A small image classifier, trained from scratch.
Data: trained on close-ups of made-up surfaces with and without defects, 101725 training examples, 60.8 epochs.
Rows from block 13, named by matrix and row number. Each number is 128 + 24 x the weight over the matrix's rms, rounded and kept within 0 to 255. All counts start at 0. Numbers have three digits each.
# convs2: project pointwise conv (model.blocks.13.convs.2.weight, 128x384x1x1), inputs 128-255
convs2.7:118131088108113161127109137154147084124104079109172127150122131154119149141102129139096113138151194099067109102103086127134179135146126114118140118101141173098116128080119120119110107161142125103132131116150119140072136114164154124118144109178140135090163171106100094172093133117157171101163136113133152161124156117180120124100101118101185127118126107123132131124082177120134175139141
convs2.8:120119121136168159121136134145155132138104120125129157177132118158116107136132136111126126137163151125114135135142093148164108063152119128118122140140109179090131113115145120126121110174129133149118128143163125131145150134133113140133143086119091122130104097127123129121121114137179184124121109129124136118133149142119130127153137124107143135115120152142124121120109087130127104114141
convs2.9:149100145127131111155104123126123134139150131110122088058118098065123116157148160145146154139087107119137121123134119097073103180100151128136142116126149088133155152137122151113136152079162115093124130127100105116134092126135143127132112136131157140148133136131133139130127151094046050122104158153141128123115138131152132105113130106147117088147157135151155153114155146113173151121122
convs2.10:152127160140123105129139136102092119150146129140124093082130147077139119127146165146137135112082061136156123133136161080064169156136161128129144144088114096162149125163116151127114165082124127118168132112087144145153144127132125136154101123138172145154146150151163129146128116139041050135106165137139150147131119135165116173157144092125119145133143134127145137100148140115157134128130
convs2.11:147114131143131083141091096095128125140167133126131114089123128104155133155152121135155162123082081126155139116140133115070128167116143129116115148129123074103149140119137137135137139089167126124148135132114138141131158124127138124121064147146150152139116131143127145129129141131048059160100142146127156115124113132154146120157127121185103108170118156150118137106154129148154157122138
convs2.12:127115100127138121089106184139126160096124147125096142174107128157124129143099129137101097130156159104114135132135160164177138082129132132121138127122157143200108133126151135127120125161153123140097129132177094130103117164135086149106130115130077120099122117134130127091141105145167154119134123111113117090134118110104149126139111129123100156092109121137127152164119112158133085141143
convs2.13:124143132135143139109125190152128146134109123123138146128146134110156119145102134127108146145143144132145119145116162126153115068132150120120131140160145129180132132144115151126113121141143134140091124116158128131103135127141076128112149123199058158120138136119131139101112129143154122110091165130146114104112114096115120131118124158121094135095115115137107111152119130139131076138117
convs2.14:112143127118140169123131144164141135124122124137121130170120117156141121109112083130118098108193151108104137122127115129160146092154110123122114126154133168129090089125084102131130154173133127116122120139143111123141111113092120141112205135131096114149162152131134092099136115122177175136145138105102080120139125121086106139111138115081126136089097106108132125095130148149121080143127
convs2.15:108112114122138146108157172127139178145110147129116157166145120133122118154139131135103124119170152126090154130142159141204118063189138125113125137193156159179139119135133124129124081155158137152112126139164129119132126157159078140133120126151074141120111123109113143092125118129167169140113119119132111114137126148141121108118116137119121124084104139115111143193134103138133090134130
convs2.16:152167122135133162137123147154133162131104127129105155181137135155115121118127108126089113129161155130111143139120132131168089075168130117116131125124158208151141135124144141130111132165107127144104142102160118130115135106120093130150147142125101124132127120118124141107118097127186221121147110126126118141127130144108124159135118175091141144103121127148132119126113109133102092128132
convs2.17:105122130137145158152123168165102125150121129108152139144135146134135102114208120139141153113161156154146118148129135118177120068130158130138134110158147162143145125127160144123111123154130111143130144146143129128102083135160111110126163153134100152138120106102111153115129130137187168102110110100140117126127114138120112141142103158125135137133135146113128098151167110153128104144126
convs2.18:124116102135135111129115156110119138139153121130137132098110159085146109164161174123127129097123143089145143137124203126118089054118142108112167138129125089166140146110142134093166187106126120114105099137114115141153121153153129133140095139152128149096119127176124123109106123114085067102075151115135136097119105134155124150128137128166113129140129162150113120111158105159132135136125
convs2.19:143120131132114080168110104080105127127107135112133115075124126092146108117140128152171141114079099124147109134124131113100147154087138140131131129123130061094140143152140135121118153093136108118158143147124126145130098110122139114122089120125145132121125135143145141129136143120090064130126138135140132121154120109165145122113149109150088127151147123125134142107129137127133160128121
convs2.20:125143138135140169131100090130130124144135133115115098135099146146102125109127118109115089140127123132110122104117083143108145224121090118123138122077095120106122114126138088132131105132090128112147115105093126111125149117121182125141169134115162087153151133111100101178117108157139150136187123106112144182111173151102113129115160092112192124154122135102105136115143169107102156124171
convs2.21:152132160165135090143150117110129119154135176142137124137126141103141133140101144129126181138102121140167124133157169122135119114112164110100135175116107100116156164154164169120131135107119115139117175134115102156171151130109107128166095117104120129140093095136189168109126143131109108158089123188166129106176121150130124148135143085141092134124138158156149117120158084126186097138147
convs2.22:127098097149162135162119140154130139120123168133161102123167124130127104139097134154123120117149158084141151108140141129145135123135124084123122092144118136116099126108150125079150108141149127115134145163123114128133073127134131143107155120114135140096157160094105130127141140126139138135143131124136106123147146135153095112094156086140131167129139121121135118130145155126159129133138
convs2.23:121139166156125131154187113139114142163135181127166103126105146084134159131138124145145139151098107153127157106140145084094108119117140103145179140135136116101157160124175104126132142093134142115130157161080108143075143092059132163184118155112149139113153166124169117129142138139109108135105089114150148116124118160112069132155126121180137134142144130158156114106145156088151145129134
convs2.24:146086140140109094120132098088121137132153154122136153095132109098125099098098145171127133117081101137128128121173133114110090105107159122109192143089123101101136171173112167122132116113148128159159156142105132146118129142120104150174072095094142148126099114120133147090143173146111106131103070145167168092151107153092116154124136054171091099150128151174135155153132102122198113133159
convs2.25:170153103094115192119119116188148147126124140107148139114131108182127118106093113124127088172180184124083142152109115158150122140142070129102132107129128167108131089106099054144109105191111126116122110090157143089157125103049166106116192118108132097138161144126098081158130099097166176111161095086078097167114181124025139134084109107113190163111089100108149152138116155110072149158141
convs2.26:115128142152159077133126123076105140127113136125103159105112114127120144105143124136125137120138127143135142128135121162136122079136146162125120153124128115121116137143165139154121136123105141168116127136134112140169139111133077137157046095154099131144061082159156150098132115154103111133105140146141138096128134131123172143146097120119087107108131101107153117152110059163141094139162
convs2.27:147122118159117120147107079128101067116165140125156098109130079107125132105145137153193144153095124129139118138125105103107142121121135130119131107151131124080144120137127134116155163112112105114091145112111159154107112141126127119107153148110090133123186182159108123108148174107099088112081124129139102092106133142133124109129119133189100139138118129110131147103158178149166128129150
convs2.28:128165122128152148122140159142138157136114139120095118128144114084120090156139135130128126122117122117126157127144136092122131134104160069128072139140138114131132173107117158091143113098104120118157141100088079151136141163170139129150142148163127121131129133124144139150119125112110107147105157120169167132134153149171079101150146150127133157136116107158128100112145132131134134141129
convs2.29:109164157128155128138152141135130161104105124116107164113109142107089151131100140105145146127110116193124142174131152158106140139109165195146134124091119124117116145110132140193139144114159145163133132108099155141138097100069119157096129112123135123157120107138135140123126131156123123159110124161126136130127117122104186139114147124115118137125122122135140166144091125140133129127134
convs2.30:124124134128149157120149162151136144123115120136128134142131095126147132132096145097121123136170159147115149128126151115158104053135125113112108108131152166166110133112115133119146137142119109137109119124123141147109117115137125124125164121149068147091160160119111134116108140113172148129084161127118099137120115109127091120126137131180138174122114120136137127141125149114132124145121
convs2.31:097137123118134148166128136134158141144130131135105170158140125163113126114105076118126105127151160140133132146106101145164123051137104130116129135126120164132111109140134124138111119167127132151109109131155089108124134123093124149133155121096115134120115128114099141113115119138194200112143112107107145143105160121078129099151133116124133135113114146128128114139126108124102131119125
convs2.32:130109122127130082130120102086157141158156116121143144110119102149144132158141131169139113134102106124137073113138094160116138120135109158115187148128115115113156149160106120149097094132137144135160129140146103117073144133117100118168079076113105093132065058099145115110165096138121141127164122121118130127132122146137190123165115110126106091122130137123127150144170067086126116107103
convs2.33:168150141119130112120129126117111097121145117150124147097123102145110142116126113135116129126125126152123122135126120164136131114148121181151093107079137117111121110109137139163101150136124122130121108134151132129143095094165131129104123103118127136118097098168104127130142136124116124105126120127118142132118110111140175128134103138167120114136129130124106146144094104137127127158164
convs2.34:105139136116130106154118098118121129117100123116135125128113115117090142103136129116154106145095089130122130133141111129106129215103119131122120120125163106085107110111138124128135096103126150124168108118104126091096132098118175108131114096102194103139139143115101114178127108150103113124147115124108159147134123126137132126109158105119140100155145113125135122127120156151121187131133
convs2.35:137142139140140136126121143139106088141112111135144141144140148139130099127134126131105161129146164132124113119123139142164148104158166149136144125134142168109163115125147123156106139144161103135090153140149134124158154118076088135169137121126087132138108104149141149079135121147165146119118078112153102126136141118093157135117173099117106163092114115142167129144120094156132063152097
convs2.36:132146142134104141129121139125091122126132158135169117140156107095116136117117094167128128112149131150122150131113111115093147140121133117122180147089133117133121125141146136116136137109135128110138136149096147109134094116136160157138146115121148115157121120069127138158154117123113108115124140126131142134111120160097086145123161165120151133124123136134127109096126121162128160124119
convs2.37:159118153144127083144135115086123131133137115133112114080136148089099103115114148101159177123081094142134114143127138120078154173097167132125115126129130084124127114127143136133123143086117143135170145120105107145129134105126137132130070124125181142129108120121132138151128147150073083128126121135148166118111114130114127127165118133149113108167134127126145118104124119125140175139127
convs2.38:127160127149123134145111103154153135140138112113146120171129126169113143149164135100124143149126150159138102118120136127154139104153145144116123129124099148087128098142131121141113116165124126133103122113180137162154102132085070118130136134167089126141156172158124093066135146135154177113148123149117106098149111107125147122141163082122100110092112138121150173146155149159129085152120
convs2.39:118123117143113149087121104149140119103136111123130126129130120130126145126101098144121098137129130133114105123117088119130158171155096129145129110105114157098113139128104133116113124152143107106133120165125157128131128127105160124117184126104154113123174163117124092142150132102134134134142132120122106146128164111116111120109150106091149125118123124129132147114144182118113172126123
convs2.40:123141122118109150141139181143157152132115128124107140135117111120114083131146143130134121124169156119140137120123133131153097057131136116113153146143135159180119144133124146109115112142155136137096121117137094144114119138149103120108128110151078143113135141126114128095135166152164152142101129106144116119125134128138114112147127103135121145116114125145122127123130127146114099117133
convs2.41:118153132104120167134122147179166124136086110103144130167151129174143135125110130118087126135143149130123132126132123122142114163129135112143101117147133154148135150101125115136106111152121126128126133123110094120115110140118130121136193125105134097124145123136106125141123127127167205138176126114146102136112120133136097139125182096087168125111143110145143149104128147141099115133099
convs2.42:117086109163129131135123128141119132131145140138171098065131161093120132133158115136099121122173125121153127096132142100136103118137133085110212160064152111129110112169083136103140101112145134097149153138110120139156120115169154113176135087128164154110135133132158148148133123114116114143127108124136147144139134124144094138131081152168161146166124143123094161131128136085142140101158
convs2.43:110102116131132177130133113165144126112129103134111110165133109141091164108137093114129089143147156134108111121107106108128154144130119121130129110105100152065096128131093121132133120152131112113147107114146127097162112089109183137112185121141148112128174169126114103157111126112135169091156130124111132172114143131111096108099109142140173137124126109134118133102122180142119166135135
convs2.44:138130149152129092161133123122129122112154135142143134141146134071111119139160147113153138119106101127134153123131171091096118113126157095145140159151119111120175142137145162117140135088169162122093126127106122157145143136147106114150088148158102128125130145138159103109141156126099069132087157159143150091129126130153105101156097129172092131145130160133139113147164125152159126127148
convs2.45:140125118160128103125139174094114154161115118132128140132115134115130125133143155137105157128116119107159145139153167137152130089119160134135125150148139127171128173160125162126125122109111117140098151148140114155119152131123101138158079142166112125149083085123138140102130127149140104157097135144164140106149114115143155133142126156119085119100142163162128148167114085137135108143109
convs2.46:138091095119097141093132191150119170124137136143122125152119120123130156131119161139114146118162165106137126108135141126174118053131120107140108145150119160159121136137133112100132111145088127130077123113145128130122124148177088144139150148153074154094131132115126156101151119147178148118095183124132124120155120087155121112122112147111127160088127098133137166144123125148114083157137
convs2.47:142114147103149123127132147120129142160159119127066103082114154060110093168121151115153141130117102153119145131136134079052115109145121112117112120132145094128176157106107132111119110079143136113129114139075134132162136149127156146125111092146143138066135132133152130153103136138073074153070151126153165127122137143138077124147101121161130129153124135153131124127128128169136149119119
convs2.48:141144132124144101121121142081113130104154117107117110101110130099143130134114117132140142136109093135126097137106138100114126117108122112122132113106116077164117130134120120109155141100167112123093128118131134162161140136156141138099139135138106144097160174123120120119119140106096064104090160123127130090115115101138122092118101122192088155147147121114121140139134159124152129130148
convs2.49:116127149116149175127146185181125145129123120130120163181168151150121107122122126113095142127177164149110131140152144124157126072172137125136098132134149159171121138125134146143131128165146126153110138141134132116134129125156107129130177127149083152122116114127131153114124135154201194151140127127132125145152133109143099138118130185100153146111131127151143116159119112143122093133138
convs2.50:082126144137124097130121157103141143136147128134101115122141136100131147132133124159132176119131121117171156131151176130116132086097162133132129141143128067146138178132113171123135132095134138132143164148147131147146141157150079150125068136124116160143087101128131165105145143152079088129078111152159141098149135161142151136167126152107099127114125200140137118152165083134142077115123
convs2.51:157114124138112070130111131055133105135108124139159151098098127157109159109117145137138106141118096126118134117117130160142110110100123155122138135127090118116132129115137118137153159139138124126094128096148148154145146120104114106154080145143079106100109120144119095094121159117107115138107154116127106102133113099100166146136126104170070142137123080131140157153131109119124107120122
convs2.52:133127113142134079136119144075109117134137127121125127095126121091122134141142142124146123122090102116126114142109139115095126095079129126123109120145132069150120124136131136126171130092135117107125126140135141162128126139108134139127109164127122150074153155144125121080106140106065041140050144147123120093132098092145134109124125128215062148155125115122105124148159140134163146123138
convs2.53:104130140120099147116134111152114131106126114108114114097127134103134128153152133134116131145130130131121136149141173086112141151121135101149122124154135139162116174128094131093135158120122128108145151138098122123131131160121168116093160138136146143135143141172110161163129157148117111141106117122148179165131139082111070132100115119148151120146171096167130148119093137134156149131129
convs2.54:135128124120112164128133157162156142130120126112143134149116139165116137133116109113083115143155172128125155137117127149165108093130120125137132112133149158156128125106131131134119090157114124140109122113141093117134129116138105128110151129132098120125108102097119118136139112131195213136146147121117121114127117135133128133103115117075148134113112122136107129146106102124112101139109
convs2.55:157136128124115083141119143099099139133170141128155111095135135085127135129134159122182159131083099116149135117127184112106136126084168108119154129100133080151150135136133157114145171087138098102126127130126130163127122131120123111134096133124118160105135143179129147098123183137083066148054127142149138084139118125137124142135117124186081132152134128141118136117128135139153138128126
convs2.56:135135118124131156110086148146127099113093137132132132197139115156120129101106128116101123136159155144140130120126108151166118071148116135118134123118138150130131109135135138116098119172108129127106141126149153134126159123107108116127163128123081127116147143111119116121122161116170198119128119142134122118113131132123119132138136165107135144109111117107104148145141138150146099117096
convs2.57:145128123142115088116123147094117142134163136128142141093139108071160077132147139149141163135088112114170119140126156101111109089118156133136129139163114072162131158146126161131123133100097134127104144138133137155130101131172114127129088123142101157080120140131126152099129159127089052139072127125148129071123101105148130126117115141194069153146145149148118133147137117108156122130139
convs2.58:122138120119112156122133171155143161135114129140119149178137125157117118103131108115113126125165150123123151131136131152162110080144123130116143144112138163146149129124119130140130102168149139134106122126153131133099131121142110122138144128143067130127104104094127131103122128126203201130137123114119119130126139145110123124141107139130134139104120153135136120155124095129106081148120
convs2.59:145122136125089099158115095097120110162155136124135103100111115118142113128119117139164131124078111132131134122117109130081120214093119125134125129085125083064118137128156117120136146092116135111167128111116132124114123114118151113145093142133192125119121131126131131151143134143070073137148137129147135122114109133124136130135148096152119119163137106130137116100120130122144183140145
convs2.60:090141117112151167086127117163155132115128137127181151177134137165106168127142114115121115118180162127122140119134114150170139073167110123126147119145108194128132124111141117133118080171129130143127123122139116108141140133126112116117172146101083109147119105119116124132118106126176210121169131118127116156117125137114114121115154141082162116111129113110129127131121105120103092128131
convs2.61:106134128105128109131092099111109092145134117116075135090110124108136135112148126110135100141092117129119106125101090113094126180129102130124128118147140094098127133118121102130137120106134123120145100136125142106097139143108153103118130133106175120130153156095098116146128145097085068114113129136113126117112127118139136094105123103162112117150129134144132151116137165096130176131121
convs2.62:125150142124112120126130107104087103135151124102146116125145099104097123135109154097145155140106100143125130141139150103097124169102145115118126103123133098091137123123126148118124113103118150114144135107101100139160084145152154135143125115085166141138145151155120143155124143144092118108149083127138145131142123150157094139091117118178130116176135123123132156100103150173173148149149
convs2.63:123121115120173185104118155153171106155111110122103152148123127169108127136134100108141089132169170127108112140123126158138088092113105128144117138160118139117118131116108105130137116177113136151117104117152104114136127152111121144131151142106096115104111092124125123141127113128177193120141114109107120129150135114111121130140154101104154143118129127138122130136122109125089112112136
convs2.64:149119144156156073152114088071140131143141098139128137093112167090099137123146131114176170108074078139107160113184130107096107076124174110113146147164164088079158105126102169129117146088119132131102163137104127149129124091092073130131080104067125148125102126165158178082132175161077096136077078145157129101199125156106115108154136140154068118129126116140149156117105100143181094125124
convs2.65:142109156134108127134141103109107124119083131135147101097111129118096143113107131136118120119103103139129113112118104110075150225125124127144123134110095102083119113138139109120115130101119144115141114126075093095145095130104143110135129140131168116130148152117146118174135147136096088166129081120121113136111123116102110117109153084110136102141128125097152105081136158129140151114139
convs2.66:150130132156115114134102118125104132121194142125144121076132122102146130139133153151155162091102132149152132131123153110108098099131152122119112155153148118122149143143118158110141150100139137109106136135133154194164120129131104126132117125122069149110139142151139140086159199105127106128080181139145105097132118100141131085118099129191077160135146109160156117148141114113175111132138
convs2.67:135144143150146101125138148111116175126155157124128131104119125119115116104153149137145156119115112147185134122138128125134097042137150141111136149164151132153147172150157163136124153124136140150115145124150093153165151138153071143129083155142088137105103108150145150093141148156155125151085165146156120091155116105139142123147120145143087128118136134180131147152141097121130095140123
convs2.68:130127132123130095142117135101085134125157127121110115063107125107119114123147139129159137129098099133112125140113128116083132185115131132126121116102114070121124126112129117130126150097120122118128115110129131140135092140144141117130089130137176138120141153149136138127117116131075068098115143117132135109121113106158131142123130153166095113150153101133133123116140155128147164136142
convs2.69:138129124116145156119128152159146112148105119155131126178151123156127124106131120114114120146153157133107155137139141154176112072128132132120126136121148178150120123112139133130095117156155125133100096111148119107125126132124103133136145071117103138151104102123112141116120098152195204103130109124112115130137121151103122135137119127092137124126120122117111123133117097128110084134168
convs2.70:136118137133131137119142106145103097137138140129145139102145141135137087081141144134144181090126160147176129148116116120146127067135138134116143122125079158107158139130131142127128151144138113134113130137140159182133143111134095119141136138090097150145123125147106142093135160138147144120095106151140116116116126142148124129136103105159114161086118114124131108116125108120145083123132
convs2.71:133120134090119177114115132185137155137125135139114127161115112146108132134091129119120130112142130142117155132158145110143103151123137125110106117116135164173092139113106121128110129151136119124180124094125103083103151160102147140116207141119152118132155138122126135153139079114177171120157127105125114129164134147101094128116136110060168128109132126152098116143142164133121134141132
convs2.72:120072144149158120134124115121127142142129152127093116127149105104109141141067160130146146128111110169124123140130139093083144124104180127110093151098154119116144146124141157129095114105110128106137135121102115165143125099113115125146112090122142145130119113130140155118112117124120116159129106140157104115128138117135057102153133134088123114116084124126121136103139115141155117163152
convs2.73:114123150116131178142127116178165120148145133145122149159152128174129149107155121118106121141159174152121134140147112138167111105176116143127127119135138191117115130109141106148091101166128148148110144147130103106093127140111111140139171097124097107155137126135108131134124129166186237093190078131110110147119163143119107125139116126092159103106126171149111136124138131129118102135159
convs2.74:170117136162111137123175120144136174141160160136135128111137136075150133109143143135126122123120123111151145103163140086115136128147153074171126152124166160121118167156112149078131131088069137126084160138077105142176115111096132151137134116130119130161108094145154118132132154152112136144092135140167150148152158142128076128139108109126145120109168132152117185132131112142166125149123
convs2.75:113147125109154135120158134135125115151082127134116132144145159146131164086117089115098104111137120126106129100133097140135122214116113128131125148102121158124134138115150107145121107136131142150152138117117111074086143113135127129165130108145164103158117115095116151173126084144141161139178103112124148168127158154061126108175117152082166125130144116150125120110113124098098144110120
convs2.76:133116128141102165101134121146110110128112130136115161173094135164161135116087105116102107142176160129108131146105090149159146096142096121126087146152112199120126119144132135142169154153116117143102148113135127108111128147075131130120169135127123092146112093161129114117147109141188191129139139140138131179140157109098134131131153120099153137113126115124179148107128119148114110139138
convs2.77:107106128120126146140122087148123137134101153134157126132136139148138111141109115129123116142124131129120090121150092136127138192118133126131103129145139133092118118132131136123131124131111150131144143114096140108131169126114151110133137161084178095151124108109128138164128112135137182130168133123104139158131149136131117137148132138078171125123127126132134131126107139123133164117151
convs2.78:135144130131155122142124129119149110124135140133118148132144118129136093108123131126137142128147114137120114114125143140150092068107134130123145129123098134141124133125120135122117137152135116134084115137140116145141139132122111117134126118116101146140134136161120133111127138124143141123087125152123113113114135119105128131112107129175119160118128141131116114157148126126130087139152
convs2.79:133129120127125150098126157147140144113113122128117131129138096133151149134152146126144154161154162131126141125119147136168105063142133128126132129132134158174118121106108130129118148152138103145099134130164136151117139130180094127118145121116076140100115119135116122093112128126177157104080100108130089098135143120144129113109108154128122142117108131130104128153104105137141095114148
convs2.80:101062146156146135156121115140141113132113028115066124128135120124141135132095126136155137133091124161123126139125122091103125136118158129135069140122137121113112114149041130127104136119128144111136125133137109111137099079119115122158145102122123143124142154130141138115121134091133127132129134144139100092142095126114085103118121142142120131128138121140126118112098139121156129149135
convs2.81:109133122115114113115128112115123098135125125124148105135118141130112137142104149129125109133086096112109122115117113128087166194107103136124133115099144093089127115117119102132126138117129117124167124119123139101137167111099162123134127119097180098142144135145129098141123118118083119118123139110094147135143122107139129130127159075125128076136124110110138130099123154102129171141135
convs2.82:121117099124125164113137165142143128127099128140125147175130127170132116159136115153102076142190164109094150120124138151181147084152111111119138138166148187130127119117137111127128098175131122137125138154160112109084120146110116156138145114143112121135103098112143119129127129111183201114147141095131127149104131166085115134128113157092159155122111127120122117149136109120107109128129
convs2.83:163103143132178077140106132103097128151138141148132159108146149093142133159127128136135181134094117134167144134156143121109129105130154133122104157133143098129137145146152165139117146097146132172145146133119150108162149147167096139137061137168115139108085099173150187109135170166107086162110139179145151092126117157155132136153111136122085122105133160146121153120133080132146124139143
convs2.84:126131111119132168084104149158142133136105095140147133127122119162129124138139145116111129122160159143126130126123165131130126079132111135117136121129122145158143119155118124134138073178133136138088108119151129118125130144131129132130170107138101125123121106108134138132106110140191199110128127119114137150107145115096112109113129113096159152115114150124128130144150107147106095136121
convs2.85:110112133123116111138133091105105128131145121137138112084096131132141171145128133132116112136100088121122101118126096134108134214109112131141151130136117102099102132133123124126135119115130136106155114121121130105121129138147156130126126136127177104125137134116139113147136112128090110107165131137114142143098121143134136137129153116127130113149123143118129163113153158132129170126126
convs2.86:133134119114123158096155136141148133093145132136148158162108128194171120156181102114102080126176181124126132131112122166197128116164098121144136107130128197117126128132134116123114129181139114149088117119161133129106137128131113137100155130136093087135135131127097107118119113125191226143188106112119125161120146131088127111116124126140138129119130159110102149157122129123116103127097
convs2.87:147133120112134152113112197152145158135101123132131144151123147152137116154104115132130123111171165141114139121138150137166097077158137123113118139122121173141133133134121146141123082157122125152088149135141109099081118121131095139136152102140104121099108100109145144116123129125167176177146142132127127145138123124120118125137130146091133125097116142151125111157120092108128081138132
convs2.88:104139129130109139116122126142144096102135131134163165184113154188164104130087107142095100122152174124114133124107108168176165157150099143115127123122107157122108099112173092153093120162097119147132136125154101107130148150118129124149134102139133106166114102121118118136135102159181195126187135113108132153131180123135158120141157141087146136118125146098140106136109118124113132127089
convs2.89:147115121126121077127155109071114120144146121121132133105120117151109141120182135117100121116141119102114146099131134171157098082084143138129113131137125115110149103136130147126155136137102152133109136120148119134144086124138096124153078156136099118113092101141142129083129154122135122145115102115135116088125074134110171117119107123142082138115114143111140115124143080164135096106107
convs2.90:103124121121116166112110145158106104134080118125149154160152094139143148091130121119092111122140134119126088129119146145160174167110129128117152115118134140148081115136111141143137072150123122126147113115124139101136144155107141131111164148117141122170128114099109127170104098118124123116164088106106109168136149113091128143096142140059169109074096123154125141110137132089106116137099
convs2.91:158127105131143171116146067151174097126120131114112125141109135188125132139131140131116108112129151113106128094114083140152128202164104121139127120128091176057142125114113105122102142152115136121119113126135089097144106104106132133111163107077151108146131124120101118149157129139177205123160091118113126162095161132106117134135147133117179129141142122108109112103116147133113135127127
convs2.92:106110148124126108143115124095107103107131108123131105089117114096140109141139136130145125107094114125127117113133143111080142163099129129110111129114109068125117134132130121125148143093155119104157149137099142111150138126121148134152115136139163121128138152134119121119138128122055043137115134136132107109134107113124132143141141117171103107159125110143137102112122153105130162136132
convs2.93:138154116107156136101141183138142122131116128128133137148150143135136121127134150119102133142160149125137118133138168133155111066171129128122144124129131146140127126133133133133115155149155132140105126128160121140143135116134090146116136126129083124121121123152116129106125095141163148135084145131133105112147127141145131131135105144116119137099108124120112136142121113148106074140112
convs2.94:132129118160128098142123091101113104131147142134141114095114142111102087113129111121158120122094132105133107130120122119091133164080103125120142128153103086112107108132129113121143167096090128109148129138104121113167126152115155121117106133111166119133150161142132122132131131132077069124117117132123130111129107133137120127140121110168113114170138145113124144093151161125116172122123
convs2.95:124131092105103140134115178141151116111115133140156090115136127112119139116121109118166119164128140101115109102080134106109105130077112105143158102120111093174100109104119127100138086117114118090123122123113147147115132124143153114084173120155152142078205216129088110129129172106092067112095121117130116122081102087131106119109129128140112169139133060095121135119131211140121141120137
convs2.96:157138145117128104151152101106092132108127137136130128100120143112115144088127147109150157128102085159094146169140158113100097126106151128157123131137155077121115139089121127125131139105162132133136113109126102151157146127117101119096111102100140123116147167154125168100133172135106096141095123143132152109123147105130112120131112105197096141166146081127170116125101148086174114138136
convs2.97:133151124125137179113148130165120116120136129120113104141110129128115143163114138143126133115162158126117138142093141081121133134123118115115112117122093168152120128111095114103146148133107113102124120119129122148150129132144162135133207140109143135119181173165132122150113118107127142113124116129128148167125152112131072150130114119119173155144125122118134105109112186100121141120103
convs2.98:113143109128139171135120114177148085123135128118185146159124126172135112098150088125126088113140168131125112151111063150156123122148088132122158111108108162089127126108145101129085123178138121107106122129141141112150128086110133108141186118080128108146174166146126093125123118108161176118150088098105098130120144112124121137136115097122147096123107137126128126113124172125119121123122
convs2.99:116092108165146080173131118090136150137141094115117141107087091119128132157111124151182107085125104099147088133103122147119102085098140148130119146130099095126134152145101134149175125114126123144165134135154135166114116132141131120118062140131132140063101118135144101118148135114086101119124183132130137104113106141149165122136130127195089142178147128130137111151164095112147150141134
convs2.100:115099101117130099140141114096139113124089164132213122087119159131100116133150122111098109139087113092113149094121101145096121174082103140141172116150126100120111120108155110135130110114130131104140123117132117137108138104131119128123089143133143110147108109108119111128110113145091110144136141115122149109098133105090177106140131138122108101141128125114114156142132126149132144115113
convs2.101:139120104124135166115147095159161161130108123134112150164133112175125115137125122126099103131176151110112128114120089149173114094156124138123104131109145189083124115145128129139087099179089142129140116153144133106103130103120097135156134104122113105131115108105145138118135115113191204110157124115127106143110139134103135109140128123113156133117104134122136127125118105103127114125135
convs2.102:121160120117121125088138134113117090125109140105129111108113109151111102090106113119136122112128132103115130117088104145136181214088102119104105127129120120089164115099129104115128107135134133103114119115135137124140099110113167112111150123155179103135148134120115112148121137108102110145138116130130130135107109097134120128112131141105141099148112114103160135119129162134110146138105
convs2.103:155117134139120155107136146155153121105106142141090154178144091165169154152134141121123115127157164129127147146124142137171126077123137125121126133149126164146160121117132144129094120162114126152103134136138133151138148126127107144141152115106081128102115110126123129102130122129171216146133168134134113125121126121145138119136111142120136099105134136129139126122120102131133091117128
convs2.104:127110131132122090145141109078113140136137137121152122099107147088139115146134141157157133113093093103131138104128169106083100153084135130153130137128128071123126128141126134121158131093157148113130130148115147135135138129145126131133109171128136134073144154125137131117141149110098030147093131148144137103121128128142128150132091118167086124148141111133152129120137147128134151128142
convs2.105:135125139135113122133106078119133124108132129122153108135130148126138147123149129127118129124113121132156120115144093119090149222129126122135154132132138092068133114128133117131117154103103151110141119121085129111154117093103163118143119107101182106167128123109122133176130132132074121136167111137114144148144146135100117128138102131140156099138144129106115139109128142110115171106130
convs2.106:124108126155137127117128190137134116149135141122124136092146141110140127148142162140141159134141120124156130117129180120168142040130143118138138126154129121158131126134132158104153131130094119139122128144141109184114150160179123146135139113152084173114137137145124128101133171130129112137056140143137108109144122122167124111130124137185096179146129133141092124132143119149130077150118
convs2.107:058160129127115165148107166169134114105136109106103116142145109152137171087151122094143127114181159135126087125084118128153117119140122120111085080146083163145117087101122106117128129141137096097132131102125128124125115104095176116109172157141119138150144138104116103121120174122140161128139084127122125177092145101118109139081114129188157159156132087123117157087130139136145130126141
convs2.108:121151121121121168092124114145133122120130132112123150182112135172121154104124121110080079127183170135084140129098124153148150108136078151132128118127125181162093080112148070151107151173114119141146115114133087109133123149147144125094176113112092101134138132150094120154117075146186197132173102093079117181096155095074131134129107108111182128107120132082132133140120135131068126111130
convs2.109:059129128162085129118109160143144108163122175123110158190147132119129136152117146130108116128165156126116093128111145138141104117133108154109107134147132124157135129152202136155146120132139147182141143141130076110142149186200097117145119107167106124067107099129134127112149117129122150116154124109113123127134158117169161149113099121123125127114107134113122128149107103117115099125114
convs2.110:136138122117137093125105103114105089138153125099142093077111124087102126107126148115164140106086086116115096130121124103057132194111137134124137135087096049116126126111125134136129139083159139115142121109107143155130105122134133113138101093118143147106147158147141122113115164123056053133126098128149122104154096115160141109120121105154100113106120105111119156092104148154140133131135
convs2.111:134114127132123112139129115109128137111113131120141127110110128118095151133105139128146130112079090121131102142149119121087131220097137128108140152106123097105129125129132136145133136100129130136147124134097113104134132120116150140118092118100192118138110114125143156172126107171077105112153110126130145145133125133134131134132122128133146093155137135133116145124124126138138175117134